{"train_examples": 97500, "crop_scale_min": 1, "fused_qkv": false}
Rows from block 3 of a small image classifier, named by matrix and row number. Rows with one number within an expert belong to one neuron, the router's apart. Each number is 50 + 10 x the weight over its row's rms, rounded and kept within 0 to 99. All counts start at 0. After the name is the row's rms in percent of the matrix's.
After each expert's rows are labels from the 100 images, of 14848, where the router gives the expert most weight on average: "responds to" is what is common among them. Only what is clearly more common there than usual is listed. The data: renderings of 100 made-up gadgets, each built of a few solids, in any pose.
# router: slot weights (model.blocks.3.mlp.router.weight, 32x256, trained with AdamW), inputs 0-85
# up: expert up (model.blocks.3.mlp.up, 16x256x256), inputs 0-85
# down: expert down (model.blocks.3.mlp.down, 16x256x256, transposed), outputs 0-85

# expert 0
router.0 107:52 47 44 44 65 56 50 45 41 46 61 62 49 45 41 67 59 43 56 39 46 37 67 42 49 38 51 34 34 60 51 46 30 33 41 36 52 56 71 70 42 55 52 55 45 46 56 58 39 55 49 49 47 46 59 62 46 35 53 53 45 61 43 31 48 43 52 64 66 38 73 63 58 35 54 53 46 36 57 65 43 41 60 64 49 39
router.1 105:43 58 41 68 57 62 39 49 35 42 67 50 53 39 46 56 59 55 41 40 44 32 49 42 47 59 40 39 51 38 37 65 35 56 42 46 49 45 59 54 57 50 44 43 51 60 48 50 55 53 38 54 58 50 58 51 60 42 40 61 45 37 39 57 45 54 57 52 70 57 67 57 41 38 36 57 50 42 50 56 42 56 56 53 44 37
up.0 096:43 51 47 62 58 42 51 43 40 45 67 53 54 68 49 43 51 51 55 46 55 55 59 61 60 54 34 63 51 47 66 55 48 43 55 50 60 63 48 50 58 47 53 41 40 33 82 62 54 54 52 37 56 32 38 29 36 41 43 68 62 66 47 58 59 66 41 45 47 37 38 30 55 44 42 52 48 33 45 49 60 45 61 63 67 45
down.0 101:59 45 39 43 55 42 34 50 25 50 51 63 56 56 48 49 39 45 50 44 41 50 63 44 57 53 64 37 77 48 53 43 51 38 36 46 55 47 50 56 45 40 65 55 49 35 25 54 50 39 43 36 49 63 42 38 57 40 56 48 44 47 56 44 70 51 43 47 65 57 58 49 44 58 62 60 46 36 41 32 52 31 54 44 50 18
up.1 095:60 73 51 39 70 51 46 45 53 46 54 24 50 43 32 49 66 45 60 60 59 37 45 52 57 35 54 50 47 45 59 67 58 67 44 52 67 55 65 39 52 62 74 58 52 49 41 76 43 49 34 48 48 39 45 55 50 43 59 59 65 30 36 41 64 31 40 36 39 54 59 62 41 46 70 40 44 40 39 46 47 60 55 46 49 29
down.1 100:46 41 63 41 53 53 57 49 49 54 59 44 64 23 55 50 61 55 46 59 39 46 57 51 54 38 54 66 44 48 70 38 53 59 48 47 49 33 49 56 57 48 61 62 69 54 56 54 54 37 46 66 60 59 37 49 33 56 55 66 45 47 52 41 51 54 61 43 48 51 47 53 55 58 26 39 54 63 67 67 63 55 42 57 60 44
up.2 108:53 36 47 51 26 49 53 57 62 28 50 47 57 69 62 49 40 36 47 41 56 54 44 59 50 48 54 38 35 57 52 37 32 67 31 67 47 51 50 42 55 48 52 49 47 36 37 81 45 58 58 55 48 50 53 49 54 55 47 70 37 44 67 47 47 38 46 56 64 68 61 37 55 42 46 50 40 67 54 47 59 65 30 55 67 39
down.2 104:35 45 50 64 51 46 53 66 25 59 50 51 35 35 41 55 57 47 39 64 52 61 56 55 51 59 47 28 45 55 64 59 50 45 53 42 49 43 29 65 43 57 62 44 45 53 56 50 45 52 56 37 66 66 50 54 43 54 41 52 39 57 48 52 26 50 56 48 51 64 57 44 58 60 53 29 61 56 40 75 44 37 50 68 51 42
responds to: blue

# expert 3
router.6 096:56 58 37 51 33 47 52 38 38 46 51 27 59 45 37 51 56 29 62 68 44 43 45 42 38 37 56 56 57 62 44 49 56 42 50 51 60 39 45 40 54 62 47 48 56 51 50 60 48 48 70 62 70 34 61 41 47 40 40 54 42 48 57 33 53 47 50 45 38 47 53 48 47 36 51 51 49 63 55 51 43 52 49 48 55 55
router.7 095:62 45 56 40 29 41 39 35 34 59 54 42 64 53 45 34 46 24 41 56 52 55 65 52 41 44 55 68 58 62 58 62 43 36 43 51 41 51 49 62 41 33 52 59 67 48 43 63 54 61 61 58 66 52 69 50 53 67 42 61 36 36 63 31 38 65 51 56 34 43 40 56 47 64 44 60 61 46 56 53 49 54 45 46 57 43
up.0 093:31 29 45 70 43 51 46 45 44 52 45 59 50 49 60 65 59 62 42 48 48 55 53 33 34 57 56 39 58 42 52 63 53 52 71 64 34 51 47 50 51 68 50 53 48 33 50 79 61 56 57 45 33 47 38 63 48 81 51 52 20 53 51 56 33 40 29 50 56 41 46 40 47 58 52 57 48 43 61 36 20 58 52 48 49 57
down.0 107:41 24 36 44 58 45 57 63 55 62 56 40 72 44 47 44 37 45 50 41 49 45 48 50 70 55 51 63 45 50 60 54 58 58 45 49 47 64 37 50 56 51 45 55 57 50 60 49 49 30 62 37 54 57 48 38 37 50 50 51 43 44 37 59 53 24 34 54 76 40 53 60 42 55 42 32 46 51 55 43 54 46 62 32 37 42
up.1 112:62 59 47 56 64 41 40 54 43 62 38 46 57 54 40 35 46 32 45 43 40 48 37 40 46 28 52 40 46 35 60 40 55 58 58 43 57 63 60 49 40 52 43 51 66 53 39 40 45 49 39 49 47 41 47 43 51 43 53 36 45 26 62 49 56 55 49 30 39 56 34 40 46 61 41 50 40 41 38 45 44 48 54 63 48 48
down.1 107:51 63 40 47 43 53 41 70 55 59 38 61 50 66 39 40 27 53 59 52 50 51 46 39 51 58 51 58 47 48 59 42 59 51 61 51 38 50 46 54 71 57 48 37 36 59 52 52 38 66 39 51 60 61 42 58 36 62 49 48 57 34 40 26 64 39 60 33 56 59 54 40 44 43 48 26 45 57 56 52 25 57 60 52 48 65
up.2 094:61 68 35 29 46 57 53 49 35 52 64 36 55 43 55 56 59 50 36 38 50 52 69 36 51 57 47 63 47 41 53 41 34 40 54 40 43 48 48 42 44 54 44 53 53 51 45 53 54 44 45 83 51 44 48 45 38 30 59 52 56 57 20 43 57 35 52 29 56 37 45 38 51 67 71 57 61 56 63 47 63 51 44 35 44 59
down.2 099:59 48 55 37 54 42 57 53 51 44 60 61 51 60 30 33 37 51 52 55 54 48 42 41 39 48 42 48 41 43 60 58 59 25 56 59 70 76 49 52 42 46 48 59 37 59 52 58 39 48 51 50 47 38 47 44 54 30 49 46 55 64 47 23 39 42 48 52 45 64 56 48 45 47 60 47 52 55 44 67 51 45 37 51 59 45
responds to: metallic

# expert 11
router.22 094:53 40 43 50 38 35 58 55 36 37 67 49 38 45 54 50 55 43 57 49 46 68 52 43 40 47 67 43 44 48 64 36 51 41 46 39 41 45 52 54 62 42 56 41 54 60 45 70 38 65 45 55 31 38 59 57 49 49 37 53 45 43 61 53 49 44 51 51 51 52 37 62 57 55 65 40 44 40 45 51 48 50 43 56 32 56
router.23 104:57 58 65 68 52 57 39 46 38 50 60 24 46 40 40 47 59 41 63 61 64 64 53 73 46 53 45 49 52 52 34 55 55 47 49 54 60 28 51 46 59 49 55 44 58 43 71 54 49 48 80 45 40 42 65 50 44 48 56 57 63 59 52 40 30 54 46 45 58 73 50 61 45 60 43 44 41 59 29 57 53 62 55 44 45 65
up.0 080:44 61 58 61 57 40 56 29 60 51 60 52 52 46 38 42 38 64 48 50 24 30 55 64 54 53 47 65 42 47 48 39 43 28 43 41 54 58 48 38 55 62 54 63 53 45 45 59 35 27 48 36 44 48 42 56 55 33 51 48 57 66 41 40 54 42 44 59 46 39 66 28 39 48 43 51 40 46 61 57 42 58 40 38 48 39
down.0 084:38 50 33 32 43 43 44 43 36 42 54 46 57 42 52 34 42 58 53 37 52 49 57 29 63 56 27 58 44 53 58 47 51 46 63 44 55 31 55 42 49 66 51 45 51 49 56 44 71 48 50 38 62 59 60 44 22 34 36 52 45 61 51 56 77 49 56 55 56 42 49 55 62 42 51 55 59 40 73 63 46 39 47 49 70 42
up.1 103:47 34 59 37 47 69 58 61 48 47 40 54 39 56 42 49 59 67 50 38 43 37 42 33 36 54 45 44 46 59 45 36 54 58 36 51 49 51 43 64 56 53 45 45 55 58 43 52 68 43 59 42 73 47 45 45 61 44 25 54 58 65 50 56 48 54 26 37 36 54 40 57 57 51 63 59 56 49 52 42 41 57 60 48 51 50
down.1 106:46 31 48 58 54 52 54 45 51 54 47 64 48 54 55 65 56 34 52 55 31 34 51 63 65 36 55 48 52 54 66 53 63 44 46 49 48 41 45 49 48 57 47 51 47 42 62 48 50 43 62 57 56 57 45 50 55 54 65 48 36 47 40 68 57 20 38 70 69 40 58 44 48 41 43 55 67 20 45 47 57 49 28 31 58 37
up.2 093:57 59 43 49 54 42 45 36 54 53 43 24 48 35 73 49 54 38 53 58 45 54 74 43 51 33 35 47 51 40 49 53 62 55 41 51 63 64 69 46 40 55 37 50 53 51 63 53 52 49 71 55 61 41 47 56 50 69 68 55 42 44 66 48 48 29 45 44 66 34 44 31 54 35 31 61 45 48 42 57 48 54 50 41 47 50
down.2 094:32 30 51 57 52 39 54 40 46 50 41 53 73 46 32 45 46 52 17 36 39 44 39 40 42 51 54 58 60 55 58 80 44 55 60 58 42 51 55 51 30 68 36 33 39 40 59 36 67 44 44 49 41 51 53 59 37 42 63 54 46 59 68 38 49 45 34 27 32 62 48 62 51 53 52 21 60 52 52 23 70 43 45 46 69 45
responds to: metallic; white; grey

# expert 9
router.18 090:58 42 40 45 46 41 52 64 44 52 47 47 48 64 60 45 61 61 47 46 53 38 48 46 40 47 60 50 35 70 52 57 60 37 39 41 55 54 51 56 45 59 58 40 36 86 54 41 50 54 44 44 62 53 44 62 37 47 38 71 60 51 41 49 53 51 47 60 55 51 63 41 64 56 33 55 41 32 35 54 36 59 61 47 40 37
router.19 099:45 50 47 29 49 50 52 53 62 50 49 63 62 72 45 36 62 65 38 34 62 46 58 56 52 50 41 58 47 64 58 65 58 55 50 46 51 60 54 46 61 54 45 36 44 53 42 61 50 46 39 46 51 57 54 60 41 47 38 55 43 38 50 44 64 47 41 53 53 57 75 36 65 53 52 55 43 45 46 61 41 50 43 28 62 31
up.0 097:46 49 37 63 53 56 50 48 60 57 48 56 42 63 71 64 61 60 59 46 44 36 47 50 45 47 58 51 51 39 28 84 47 50 44 50 43 57 61 49 43 45 59 41 46 60 54 61 46 49 60 43 49 57 52 39 68 55 39 66 66 72 52 48 58 54 59 45 53 32 61 66 40 48 52 54 54 54 58 51 65 45 51 66 37 36
down.0 092:42 50 38 49 43 56 58 53 48 59 47 40 52 42 59 52 52 46 53 45 49 66 59 45 53 64 58 29 37 47 65 51 61 48 49 51 55 31 37 54 55 49 62 58 48 54 48 36 33 51 39 49 50 61 43 64 28 44 56 42 45 28 26 43 48 50 50 45 40 45 57 42 44 50 58 48 49 51 55 62 71 38 53 49 68 47
up.1 104:67 75 63 63 50 39 33 51 50 42 53 47 48 48 72 64 51 42 54 61 43 62 54 67 46 46 36 55 57 43 49 41 32 47 23 56 48 61 32 68 57 57 61 57 38 63 62 70 57 50 56 70 48 55 39 55 55 59 54 44 36 65 54 56 34 55 51 57 33 51 41 47 53 59 52 68 48 53 34 33 58 53 49 48 47 41
down.1 111:39 61 60 56 38 53 35 58 64 43 37 47 57 46 67 50 52 48 56 48 42 46 43 44 54 42 59 27 41 75 54 50 53 68 58 60 64 46 47 42 59 59 47 69 42 53 44 37 32 40 44 52 40 61 34 53 50 48 45 59 29 23 66 62 59 50 65 41 44 64 47 52 50 49 51 44 53 68 65 50 59 38 59 76 48 35
up.2 108:50 46 65 54 60 50 46 53 53 63 54 47 45 53 42 51 49 46 50 41 63 48 40 47 29 65 41 43 32 61 53 60 50 52 53 49 44 38 23 51 48 49 44 46 33 36 67 42 67 42 37 52 36 45 45 61 47 49 45 63 59 58 51 38 59 39 44 43 60 49 53 56 66 39 43 46 41 64 49 46 34 51 66 43 33 64
down.2 105:57 48 40 49 63 58 64 45 62 38 41 32 41 57 48 44 51 53 61 58 54 30 44 47 49 44 50 68 46 35 56 25 42 53 22 49 53 50 50 75 51 44 57 54 48 28 54 53 49 37 50 57 61 44 43 51 55 24 44 53 27 54 47 44 56 56 39 44 40 56 40 64 50 60 50 45 35 51 63 59 44 49 62 43 64 43
responds to: red

# expert 12
router.24 093:39 39 48 63 41 65 57 49 57 77 51 48 62 44 48 64 45 53 38 64 55 52 39 63 39 61 50 52 46 47 54 48 45 57 44 62 34 42 34 48 56 46 38 52 48 41 45 65 44 49 56 43 30 52 55 55 44 60 36 43 59 35 50 53 32 38 59 65 40 52 50 64 55 65 62 37 50 62 42 51 56 33 54 60 51 30
router.25 118:65 33 54 60 52 51 62 36 50 53 44 50 49 45 49 45 38 37 62 48 40 46 47 45 64 38 59 42 56 59 64 36 59 59 38 66 34 52 35 51 50 58 41 38 58 58 56 45 52 61 39 46 46 34 62 53 54 40 31 45 61 56 61 38 47 38 51 43 37 64 37 32 58 50 45 38 45 47 56 50 46 42 56 62 50 52
up.0 116:44 50 30 45 59 63 54 47 39 45 35 44 45 79 54 48 40 58 32 53 33 44 56 39 60 52 42 60 29 57 50 49 49 44 48 60 61 42 35 55 62 49 38 40 58 44 42 50 56 40 50 38 56 49 61 47 54 39 47 42 62 39 61 59 42 49 58 60 59 60 71 58 40 49 58 49 64 49 45 47 55 35 48 47 41 54
down.0 125:33 59 49 48 56 51 55 68 59 56 52 54 58 55 39 42 49 36 69 53 45 43 51 33 56 43 47 56 49 47 49 46 53 58 61 49 48 70 19 46 41 57 27 46 57 50 63 34 51 52 58 49 50 55 70 60 72 52 56 58 35 43 46 67 34 67 63 57 33 49 30 30 62 44 49 58 57 52 34 43 47 43 47 41 59 44
up.1 094:67 49 56 51 56 41 48 46 58 55 40 49 53 49 40 48 39 65 46 37 58 41 53 52 60 50 40 48 52 56 66 60 33 35 49 50 55 43 51 59 50 59 36 52 53 62 53 56 56 39 58 43 47 60 57 35 55 58 30 31 46 48 60 68 46 36 51 52 38 55 64 52 70 31 25 60 49 42 61 67 41 52 58 35 53 38
down.1 094:71 74 55 72 51 59 44 62 60 41 59 47 55 41 37 52 38 55 72 53 38 43 55 54 45 42 46 57 58 40 44 63 51 36 42 43 63 43 44 48 39 67 42 77 40 56 54 75 50 40 41 50 43 58 52 57 44 53 60 26 43 53 41 62 45 59 42 40 47 47 66 62 59 45 43 55 48 51 66 40 46 43 46 67 56 33
up.2 086:49 44 40 61 43 42 50 46 33 44 61 57 36 41 48 53 63 48 40 58 56 35 47 51 65 61 43 54 36 46 58 50 55 47 46 53 44 61 54 74 45 37 50 50 54 41 24 44 37 44 27 48 47 44 50 49 39 53 53 43 42 47 72 36 60 48 59 50 38 61 57 56 59 56 36 46 39 49 52 45 48 39 54 34 61 51
down.2 089:52 32 68 61 55 44 57 58 50 46 42 46 49 46 30 39 51 53 63 52 52 42 51 42 44 47 53 49 51 47 31 61 45 53 46 46 48 50 55 63 40 45 63 57 54 52 55 56 45 32 41 56 51 54 59 62 58 54 39 37 63 41 43 49 42 54 32 37 54 64 46 46 48 52 62 68 39 47 55 51 58 55 70 54 54 44
responds to: green; matte

# expert 13
router.26 101:42 51 36 52 52 43 41 43 58 59 53 47 44 47 49 68 55 46 66 54 34 45 48 55 47 59 35 45 43 55 37 36 37 65 65 40 62 63 63 55 45 39 47 47 62 67 39 48 39 45 57 65 50 49 34 75 36 35 49 47 52 58 38 43 45 57 33 38 60 41 41 56 45 71 47 36 61 42 60 49 44 67 37 57 48 48
router.27 103:58 44 34 54 37 45 49 44 38 56 62 58 42 39 42 41 62 46 69 52 34 66 46 54 43 50 58 51 40 41 59 54 43 56 53 53 75 65 65 42 57 45 46 71 39 41 64 62 36 55 61 72 62 51 41 54 50 41 55 67 54 47 45 58 51 58 57 52 61 67 44 71 39 44 51 52 70 40 58 51 45 39 48 62 60 44
up.0 106:51 61 71 42 51 40 43 40 49 69 51 48 59 69 49 34 60 41 59 22 42 44 37 63 56 41 58 57 53 46 23 50 41 75 46 62 63 46 36 40 73 54 47 53 42 56 48 59 29 67 73 46 58 32 41 61 46 35 42 49 52 46 53 46 47 36 43 42 43 59 45 45 51 42 61 50 43 50 43 48 32 57 47 39 27 62
down.0 107:49 48 67 61 43 65 56 33 56 42 47 48 35 42 52 41 52 57 37 54 56 52 68 46 48 48 35 52 44 36 46 51 37 46 52 44 40 56 35 58 61 54 56 64 47 32 50 48 50 51 52 41 50 56 47 45 53 45 43 55 65 52 46 41 35 39 64 34 61 60 35 52 58 48 51 52 41 45 59 40 67 53 49 42 48 63
up.1 110:65 50 58 60 38 47 76 70 51 41 41 41 45 67 37 34 61 37 59 53 52 36 58 68 39 49 38 50 45 56 44 67 47 56 57 46 42 38 32 56 62 52 53 45 42 43 63 41 65 61 64 42 52 60 51 45 58 66 56 45 48 49 56 51 79 50 53 40 44 55 55 51 48 32 46 66 73 61 47 46 37 51 82 45 36 65
down.1 109:49 60 59 45 32 52 52 36 56 42 58 34 34 66 50 40 72 57 36 63 57 56 41 45 54 37 30 45 46 50 27 58 51 59 35 56 56 36 63 51 51 50 65 52 54 58 39 73 60 47 72 56 66 51 49 55 48 37 56 52 33 48 59 46 40 66 70 55 49 49 45 33 48 46 44 43 37 54 42 42 36 56 42 52 39 56
up.2 098:55 59 40 51 43 55 58 47 55 66 42 41 42 53 36 43 35 59 39 50 63 40 45 42 54 46 45 31 42 31 28 47 49 61 46 63 67 49 67 52 61 55 78 55 49 54 53 47 43 36 41 43 50 43 48 58 46 57 62 47 45 57 56 47 54 38 51 51 29 48 33 44 67 45 57 36 54 59 37 43 50 51 37 51 45 41
down.2 097:48 38 57 52 56 45 25 45 42 56 65 46 32 48 42 59 62 44 50 49 47 50 48 58 40 33 66 64 37 46 47 52 49 35 74 46 56 50 48 53 49 48 65 46 52 52 43 57 47 41 54 49 57 58 60 62 55 51 54 63 45 52 40 36 53 29 27 52 43 44 52 50 52 55 66 47 47 40 54 68 50 80 45 34 33 54
responds to: red

# expert 8
router.16 105:36 38 48 52 59 62 51 33 56 78 39 51 61 54 33 58 54 58 49 34 57 42 66 47 38 41 71 47 37 37 53 40 48 53 54 58 48 53 63 36 58 66 45 57 37 57 62 67 60 68 49 64 37 67 51 71 61 65 61 54 63 58 58 42 59 64 56 50 37 56 48 57 61 50 61 46 44 50 53 40 43 58 52 35 38 34
router.17 097:54 43 55 46 62 64 56 30 43 45 40 54 58 37 52 39 35 67 49 33 42 32 43 48 54 61 42 48 50 49 52 29 53 53 44 47 45 51 55 56 66 73 58 33 45 54 55 58 37 48 48 41 38 66 59 51 60 42 63 55 56 53 33 48 43 53 61 64 60 55 49 59 53 55 71 37 56 60 53 40 40 51 59 39 39 39
up.0 106:32 49 50 48 58 43 47 51 46 46 32 40 50 49 70 42 55 49 62 47 50 57 46 59 51 44 54 67 66 49 50 43 18 54 54 52 51 40 66 60 54 59 60 55 47 56 43 47 63 27 57 61 38 66 49 51 29 57 48 62 50 56 64 54 48 46 50 29 49 46 49 50 63 69 64 69 53 37 54 42 59 76 65 43 50 46
down.0 097:46 50 59 46 47 68 33 51 55 47 56 45 58 51 49 39 48 62 60 55 57 61 43 55 47 66 52 38 36 52 32 39 60 62 54 61 53 43 33 40 59 57 45 58 55 38 55 59 51 44 53 65 61 49 56 51 51 56 51 51 57 46 42 39 49 53 54 53 68 38 68 58 42 54 55 60 55 61 46 47 55 38 62 49 39 62
up.1 102:44 36 60 55 39 73 70 70 47 49 54 65 57 56 51 37 50 52 48 58 48 62 58 62 39 35 38 31 50 68 47 73 36 55 47 52 52 41 50 63 47 48 49 49 63 51 38 49 46 57 37 43 38 50 41 43 65 75 62 55 28 51 59 49 42 39 40 41 49 55 52 51 42 53 52 54 51 63 31 43 53 45 67 45 50 49
down.1 105:63 56 64 54 52 62 45 48 54 22 54 38 45 52 54 41 53 41 39 52 65 32 59 52 46 75 62 46 56 33 48 65 69 49 51 59 40 64 38 47 56 69 40 62 51 53 57 46 60 52 59 42 38 30 32 46 53 52 52 46 52 50 57 51 36 53 54 51 55 57 52 61 44 39 26 55 43 30 41 40 41 48 38 49 63 32
up.2 093:40 48 56 53 39 47 60 49 60 43 64 56 32 39 35 42 46 47 60 46 61 58 63 41 53 47 54 35 52 50 57 45 63 53 43 59 24 44 45 47 40 51 49 59 49 45 48 42 45 50 34 32 49 47 47 54 59 66 57 40 57 40 49 65 69 46 56 42 45 49 21 47 43 43 63 49 35 43 53 54 35 53 66 46 52 36
down.2 097:47 43 62 53 58 57 45 55 50 64 57 49 54 51 53 75 65 47 45 59 42 65 62 48 49 61 48 58 40 39 44 42 41 52 62 56 52 48 55 62 48 57 60 61 64 57 50 42 61 60 30 54 35 73 56 47 48 49 62 49 52 58 47 45 53 44 60 56 50 51 38 61 19 55 35 20 51 48 55 51 62 55 40 60 56 47
responds to: black

# expert 5
router.10 099:39 53 42 61 44 48 63 67 42 31 43 59 40 53 42 50 37 50 47 75 44 34 44 54 48 50 63 64 39 54 46 51 50 38 44 28 30 70 36 62 43 54 56 43 58 33 46 46 46 47 48 65 53 47 61 67 53 55 56 52 53 63 46 45 35 45 61 61 66 53 54 53 57 50 47 67 45 42 69 61 52 50 68 49 41 52
router.11 096:56 64 54 48 50 48 34 48 55 45 59 41 65 44 38 56 62 46 57 64 36 49 54 43 40 47 51 50 59 48 51 38 49 45 42 41 43 47 46 50 33 53 67 34 66 45 54 60 58 55 52 61 48 53 43 54 52 61 39 53 68 55 39 59 33 55 55 55 53 51 57 71 43 59 31 60 63 41 37 60 53 59 60 43 52 39
up.0 095:61 58 62 50 46 54 42 37 48 56 67 60 61 64 46 59 41 41 49 56 49 53 60 46 55 39 33 59 43 53 55 54 75 25 53 41 44 44 57 50 41 45 55 42 42 42 49 51 42 49 49 63 50 66 43 56 74 46 21 37 43 38 57 54 54 59 65 50 45 56 35 53 43 30 48 51 71 49 59 52 55 60 35 66 46 44
down.0 100:59 35 36 41 60 42 41 63 44 62 29 57 60 49 56 73 51 57 54 56 40 47 43 47 38 51 37 57 45 50 45 46 54 52 38 40 53 26 45 38 43 56 47 53 42 52 49 34 83 55 37 72 40 46 41 38 50 41 37 45 54 44 38 55 51 58 50 47 37 63 59 53 53 38 52 50 51 48 52 37 48 54 54 44 41 51
up.1 112:46 50 50 64 54 40 51 48 64 46 50 43 44 48 40 40 45 49 56 51 61 48 51 54 51 62 70 47 55 52 68 63 53 53 60 48 35 55 48 37 57 46 55 50 33 60 59 36 53 54 50 56 57 51 29 64 41 55 10 58 50 46 29 49 54 63 45 54 45 54 37 57 41 69 51 43 40 43 55 33 51 72 53 48 54 44
down.1 107:54 58 59 43 50 60 68 65 48 61 33 36 66 27 64 50 40 28 58 59 60 51 45 39 49 49 51 53 56 49 55 50 55 44 47 48 66 47 38 47 31 61 50 63 40 58 55 39 52 45 41 64 59 46 68 52 41 61 60 57 61 31 62 45 42 57 63 42 52 42 54 59 39 53 35 34 62 32 48 52 58 41 57 62 59 65
up.2 108:52 48 46 52 49 70 50 72 57 60 57 35 45 38 44 55 58 50 71 61 48 53 51 52 45 34 53 44 64 51 54 51 55 59 54 41 46 40 46 47 55 56 47 46 49 36 42 37 58 59 40 63 49 45 59 61 39 48 44 57 48 47 41 53 56 48 58 53 59 44 51 47 56 39 40 46 30 40 46 44 40 32 42 38 45 47
down.2 106:42 58 41 43 59 61 48 39 34 53 44 64 61 52 47 45 55 54 67 50 49 65 44 63 37 50 41 54 58 55 58 54 51 36 41 62 39 59 43 46 66 51 49 48 47 61 45 65 43 51 61 34 49 50 25 43 65 43 61 43 56 43 56 47 56 54 58 51 30 47 61 56 52 59 56 52 59 60 41 50 54 49 66 69 62 53
responds to: metallic; pink